Weights of a small sound classifier: batches of 256.
Rows from block 6, named by matrix and row number. Each number is 50 + 12 x the weight over its row's rms, rounded and kept within 0 to 99. All counts start at 0.
# conv: width-3 conv (model.blocks.6.conv.weight, 320x320x3), inputs 90-119, a 3 kernel for each
conv.276:47 40 51 54 48 53 50 32 61 66 42 48 67 58 45 42 54 61 48 61 63 40 53 57 56 45 52 51 52 55 43 52 50 50 41 53 70 51 48 51 73 41 58 60 73 51 48 61 48 57 32 68 53 67 58 40 60 66 69 61 72 56 52 63 64 46 62 51 43 64 57 42 48 61 67 63 25 66 49 47 68 50 47 59 46 47 67 62 45 42
conv.277:46 41 41 49 38 47 59 60 48 31 27 42 49 52 52 51 38 31 43 43 45 55 60 82 39 44 42 42 38 35 43 52 46 40 46 46 55 32 53 54 58 42 46 43 40 37 58 39 33 34 36 23 26 46 51 33 35 47 40 38 36 57 37 24 24 39 58 43 61 49 51 29 35 36 48 40 37 52 45 49 67 48 78 48 33 21 46 40 26 45
conv.278:61 58 56 65 78 53 61 71 57 40 33 52 42 44 46 61 42 59 50 50 65 60 58 52 52 36 49 52 45 37 42 41 32 54 49 55 54 54 56 24 49 43 52 48 58 37 47 60 27 24 13 55 45 33 73 58 48 34 56 50 44 46 36 54 50 44 62 50 60 44 68 57 44 22 17 57 30 47 59 67 48 17 39 34 48 55 56 54 22 45
conv.279:50 60 35 43 62 29 46 56 51 31 46 42 34 42 58 51 64 39 22 64 73 41 47 43 48 49 52 57 42 40 62 37 31 60 58 48 28 67 36 48 28 65 29 46 57 72 25 54 44 21 58 34 50 57 54 71 43 33 44 54 50 54 76 38 64 63 37 59 42 44 46 36 47 51 52 55 35 26 48 53 43 37 53 66 46 47 59 45 50 54
conv.280:62 49 64 50 54 56 61 36 55 62 44 48 38 51 47 60 32 63 65 49 52 61 22 59 46 40 52 56 50 53 66 57 36 58 56 86 43 44 68 52 54 31 56 35 60 55 42 69 47 65 64 57 50 68 64 56 64 59 61 66 57 41 61 60 56 63 69 44 53 51 59 58 55 62 62 51 53 50 59 58 54 69 60 61 58 42 40 75 66 40
conv.281:47 59 64 35 79 52 49 67 53 47 65 45 31 55 53 53 65 61 54 57 37 42 66 70 58 17 53 70 53 49 55 35 41 53 46 73 53 57 43 46 46 48 48 55 45 56 55 46 67 66 47 54 58 51 48 60 57 38 37 35 43 48 45 76 49 48 59 68 51 45 66 43 41 37 47 55 47 40 77 43 43 41 45 44 34 71 57 38 67 80
conv.282:55 64 62 45 50 42 66 59 57 51 65 33 46 58 51 70 55 57 59 51 63 45 80 42 66 58 74 29 50 42 02 64 59 56 64 61 52 58 56 68 57 67 54 43 21 45 40 67 51 42 55 52 59 67 50 75 57 71 43 52 55 46 58 57 42 60 58 53 77 50 60 52 45 27 59 69 46 49 43 65 51 51 55 50 54 69 66 70 73 47
conv.283:85 81 65 55 53 58 50 45 51 42 53 66 45 41 36 60 58 68 53 24 28 63 57 63 62 63 47 76 53 74 56 50 63 84 73 68 44 71 53 35 59 45 46 45 30 64 46 59 51 82 45 75 67 43 64 63 67 52 43 68 37 52 61 63 70 49 68 64 52 45 49 74 34 48 56 51 67 55 41 62 51 52 55 65 63 57 42 63 70 56
conv.284:64 54 51 39 61 66 43 28 54 73 47 36 51 45 37 41 62 59 48 49 21 36 65 61 44 11 55 33 59 42 66 39 44 74 48 49 56 29 63 64 54 62 31 14 42 61 40 71 54 51 46 49 55 29 48 54 64 55 57 55 54 38 54 60 59 42 15 36 22 48 54 51 73 43 67 50 54 44 42 48 63 19 39 46 46 41 47 34 56 35
conv.285:53 32 50 57 58 31 36 47 34 42 29 50 55 44 55 58 41 52 47 47 35 67 60 61 33 59 53 49 55 68 42 39 54 41 34 36 42 14 67 50 65 39 57 54 57 40 56 61 33 75 68 57 47 56 42 58 59 29 42 43 30 45 43 47 59 38 42 57 54 43 44 52 34 56 49 62 54 53 31 51 51 48 50 49 47 37 35 67 39 84
conv.286:07 70 43 31 55 75 46 78 55 37 52 67 50 44 72 31 56 47 49 53 45 34 65 37 36 60 49 63 56 67 67 50 69 61 48 54 35 48 26 66 71 37 39 58 40 56 49 71 45 44 69 40 54 58 56 20 28 52 44 31 58 44 55 38 47 53 39 42 46 42 67 42 48 42 67 42 71 54 31 52 45 37 45 43 28 30 41 41 69 51
conv.287:40 57 73 38 38 69 51 36 55 62 38 35 42 29 35 07 46 60 64 61 59 21 63 71 14 54 42 47 46 59 51 47 48 49 70 51 17 44 72 62 35 65 52 50 67 38 46 59 60 48 47 37 38 57 29 31 57 56 45 23 40 21 51 52 55 45 53 31 46 46 42 39 52 52 66 22 56 60 40 34 61 49 54 60 43 19 63 58 57 70
conv.288:68 68 66 36 72 41 46 57 57 42 55 53 38 56 61 62 60 59 60 39 61 49 61 44 45 43 46 40 46 53 66 58 50 73 60 53 62 78 66 69 37 56 47 52 46 50 48 45 57 50 58 71 60 67 79 67 60 52 32 57 62 52 29 80 62 52 75 41 55 37 57 71 53 36 37 58 67 48 65 69 52 47 66 53 60 59 53 52 48 47
conv.289:46 34 44 48 23 44 36 44 44 44 59 63 26 47 63 56 47 27 63 46 50 61 59 34 68 77 60 69 58 58 61 55 71 57 55 53 47 22 48 44 54 68 60 34 51 71 46 40 51 52 62 15 44 63 60 34 15 61 56 61 69 39 57 32 40 60 37 37 56 65 50 50 56 50 62 42 60 62 68 37 42 62 57 46 55 36 32 32 46 56
conv.290:22 36 54 37 38 45 63 54 22 41 43 64 44 46 61 38 39 59 48 49 52 30 62 56 60 65 42 59 57 62 49 59 55 36 30 46 40 42 34 52 43 71 21 39 56 46 54 27 47 48 58 45 50 54 37 32 15 51 52 47 49 53 56 45 44 55 49 54 29 45 50 44 49 49 54 45 49 62 28 40 45 41 43 50 28 47 57 43 41 64
conv.291:68 57 42 48 38 45 50 43 41 67 54 39 50 27 31 49 21 44 34 31 34 53 62 55 27 33 48 35 45 36 43 57 50 51 64 60 56 46 31 38 50 37 35 38 44 69 56 53 57 62 61 48 33 30 55 43 61 47 57 63 49 50 53 40 15 17 41 47 48 37 31 45 56 59 59 43 35 37 52 37 44 46 53 56 48 43 51 53 64 54
conv.292:39 53 80 55 72 85 40 54 77 48 35 45 57 58 38 21 54 64 54 72 66 40 77 90 43 39 28 59 58 65 69 33 61 62 50 64 55 53 75 56 37 41 46 63 63 38 55 81 71 46 34 48 54 46 46 61 64 46 48 41 58 36 50 54 58 58 44 48 43 49 46 62 51 43 65 28 53 54 44 60 87 47 46 63 52 61 75 63 65 66
conv.293:77 62 57 53 55 67 55 57 29 32 23 42 48 35 55 60 54 52 50 40 36 64 34 40 57 47 64 30 37 28 69 38 48 61 51 50 55 51 49 39 47 42 50 37 39 57 46 51 39 46 33 51 54 38 51 60 46 44 46 48 20 38 51 47 09 29 52 12 49 45 50 36 28 45 59 55 51 41 59 35 31 40 44 65 60 43 49 56 59 34
conv.294:83 54 54 50 50 57 49 71 65 49 67 65 50 32 68 49 68 53 43 35 45 60 66 39 40 67 58 62 45 55 66 64 59 45 72 41 55 52 61 67 35 36 45 35 67 42 38 55 27 70 51 62 63 58 57 67 51 61 57 40 37 45 67 64 51 79 50 59 65 56 58 66 42 53 45 71 52 49 41 40 28 44 36 64 58 48 46 52 76 60
conv.295:43 37 38 63 39 44 42 40 49 55 55 49 46 41 61 63 51 47 63 47 57 47 55 41 52 40 60 56 62 71 58 71 53 66 51 68 57 31 79 46 45 66 32 48 61 26 49 56 71 58 26 54 62 44 53 43 23 43 54 51 42 69 54 35 31 57 53 43 48 28 53 40 65 65 61 35 39 46 20 48 46 52 48 28 57 54 50 46 45 64
conv.296:60 48 64 42 51 50 41 45 65 65 47 56 21 38 45 40 36 61 56 56 30 49 48 64 31 52 50 48 23 41 57 50 58 40 43 41 38 44 59 18 38 70 40 32 31 51 54 42 66 59 49 55 72 48 27 58 72 61 62 70 25 60 31 44 31 46 56 17 56 43 32 50 64 56 41 58 37 64 41 28 69 43 49 58 39 47 58 38 30 45
conv.297:62 71 50 31 56 61 49 65 40 55 52 55 69 50 46 50 66 66 65 43 59 50 49 62 33 50 40 68 47 57 39 50 50 56 68 58 41 76 50 37 53 80 45 44 47 48 62 54 78 56 56 73 59 40 59 54 67 31 61 75 45 58 27 64 57 50 54 37 60 56 44 68 55 46 49 50 29 32 65 37 47 48 58 67 68 41 72 42 47 45
conv.298:54 39 49 52 34 45 48 49 48 30 27 47 45 36 33 56 53 42 58 47 26 61 46 57 49 56 68 35 25 21 51 21 26 47 43 55 57 46 47 56 58 52 54 45 23 56 25 48 51 37 27 44 36 25 46 53 41 36 63 55 32 65 35 31 14 17 44 54 45 40 46 50 29 46 30 53 50 39 53 35 46 41 47 58 48 44 43 61 48 38
conv.299:58 65 48 39 57 37 65 47 25 63 36 43 57 60 56 64 62 45 25 50 43 47 72 53 45 31 38 56 72 53 41 45 48 48 59 45 47 55 37 38 41 52 64 45 34 51 52 65 42 48 56 53 40 51 56 70 34 28 31 49 52 48 54 47 48 32 50 53 39 37 62 24 67 48 40 53 40 36 77 69 43 44 64 53 60 76 34 31 25 69
conv.300:35 44 35 40 21 40 27 68 47 45 37 41 37 47 58 55 53 42 37 41 63 62 54 49 54 55 51 48 46 55 37 65 62 37 54 66 67 43 77 61 52 75 49 37 53 41 65 42 50 56 58 44 38 60 47 40 25 43 38 60 64 56 44 35 34 62 54 70 61 50 61 62 34 49 52 56 40 56 45 45 57 38 43 59 28 50 50 57 49 55
conv.301:64 65 70 51 46 56 40 52 23 43 45 52 43 44 53 59 58 74 58 27 42 68 59 66 74 61 43 43 36 43 41 65 63 44 60 44 60 46 60 38 55 62 55 48 33 34 39 75 52 20 48 34 33 43 59 72 62 43 30 24 36 56 22 61 22 29 29 49 73 37 40 73 39 48 37 57 50 48 44 50 56 38 27 45 50 43 57 51 61 24
conv.302:47 54 73 57 37 70 54 25 55 25 42 50 33 16 43 06 39 62 55 47 63 26 52 74 37 30 17 41 44 63 55 37 41 63 57 51 10 45 68 57 54 41 47 48 65 28 61 58 59 51 46 20 43 62 21 35 58 50 26 37 48 26 27 35 46 58 46 30 40 29 25 46 55 53 57 34 43 61 35 49 70 49 44 46 47 44 64 45 61 71
conv.303:59 60 48 15 42 66 64 65 30 51 61 60 43 45 50 45 62 34 39 67 53 48 67 49 53 35 51 61 59 57 41 54 61 36 51 55 55 32 52 44 54 29 66 62 40 35 41 61 65 63 54 60 33 54 64 59 40 50 51 55 39 40 52 65 59 59 74 53 42 48 68 57 58 60 69 44 54 44 60 54 63 53 54 48 73 46 65 67 62 79
conv.304:43 41 30 37 51 44 60 47 47 32 46 59 56 55 68 58 41 42 53 74 83 64 45 54 52 26 56 60 73 64 54 57 59 58 51 66 49 41 44 69 60 62 51 62 61 46 54 47 50 45 47 21 44 48 74 41 20 53 49 57 48 61 52 34 51 63 63 62 45 57 35 36 52 40 66 50 54 62 72 54 35 48 47 51 57 63 40 41 47 41
conv.305:57 40 39 54 56 49 29 36 44 31 44 28 33 57 31 50 64 37 55 57 31 54 64 51 42 64 64 43 32 31 55 46 43 60 32 38 52 40 39 49 61 59 47 63 37 67 38 41 63 54 46 42 62 20 26 59 40 29 56 56 38 61 59 38 48 28 34 65 33 38 32 49 41 48 57 49 53 41 63 57 52 48 61 52 46 45 37 49 54 49
conv.306:19 45 53 40 36 43 45 23 30 51 53 55 45 50 56 57 44 59 56 52 51 17 56 62 46 56 42 59 59 57 59 65 64 42 39 38 41 38 47 57 43 69 42 37 58 38 36 44 47 55 54 41 47 59 47 38 14 41 43 37 34 66 51 54 38 56 66 63 42 53 45 38 57 36 72 31 51 61 35 53 57 52 39 48 41 54 54 35 29 57
conv.307:31 48 45 46 51 44 62 32 30 53 49 52 48 44 48 41 52 60 74 59 61 42 56 32 60 45 53 57 45 54 45 50 52 75 44 36 40 55 35 50 35 57 50 64 60 42 56 44 35 48 54 35 55 63 62 33 13 51 55 58 62 59 53 47 54 73 34 41 35 56 30 34 73 39 33 46 59 59 60 46 59 43 32 51 53 38 61 58 72 67
conv.308:74 62 58 73 72 46 40 51 56 21 39 39 32 19 33 60 55 60 57 17 48 51 63 62 47 60 42 60 50 01 52 43 49 57 63 56 62 52 48 43 47 46 49 48 07 58 50 59 35 27 26 44 34 37 54 55 49 39 34 31 31 55 30 43 24 30 55 54 64 66 32 58 46 35 21 55 44 62 60 65 21 36 28 37 49 60 51 59 44 27
conv.309:56 63 51 45 65 49 52 58 42 26 36 30 28 41 42 57 50 40 40 62 72 54 51 44 47 19 37 35 57 64 21 50 53 50 68 53 43 47 49 38 40 41 53 60 64 35 59 53 44 55 55 31 48 50 59 52 19 09 41 55 48 37 46 25 54 59 62 61 35 36 52 47 34 69 57 52 41 41 37 44 40 39 49 54 45 59 47 52 59 51
conv.310:52 29 35 62 43 39 66 37 38 19 60 71 31 38 58 54 32 50 54 57 64 59 27 37 45 50 61 40 38 55 31 56 62 54 51 66 46 49 47 44 39 73 53 49 69 66 41 46 40 58 61 45 50 66 47 43 35 61 65 67 37 49 53 41 41 58 53 51 50 68 61 46 32 52 71 54 52 63 66 55 47 57 60 53 44 23 34 51 55 54
conv.311:57 60 71 53 43 44 55 51 41 63 54 50 41 68 52 63 71 55 55 41 55 60 55 60 63 51 67 41 46 55 41 57 62 65 55 46 37 55 56 57 54 51 57 52 48 41 56 51 39 79 71 73 50 31 58 75 56 30 36 35 58 39 66 49 61 37 37 48 41 41 58 56 32 33 74 44 59 46 52 60 47 56 64 47 74 73 51 58 79 38
conv.312:68 76 61 60 52 47 62 18 47 39 29 49 65 52 50 65 58 72 46 66 48 50 56 55 55 50 34 49 53 50 28 28 60 51 56 67 49 34 50 49 54 32 44 72 52 51 54 61 55 64 49 45 57 19 49 55 59 61 47 46 73 41 31 42 41 20 48 49 57 62 52 58 55 47 37 38 43 28 68 54 47 38 52 44 48 63 58 37 40 47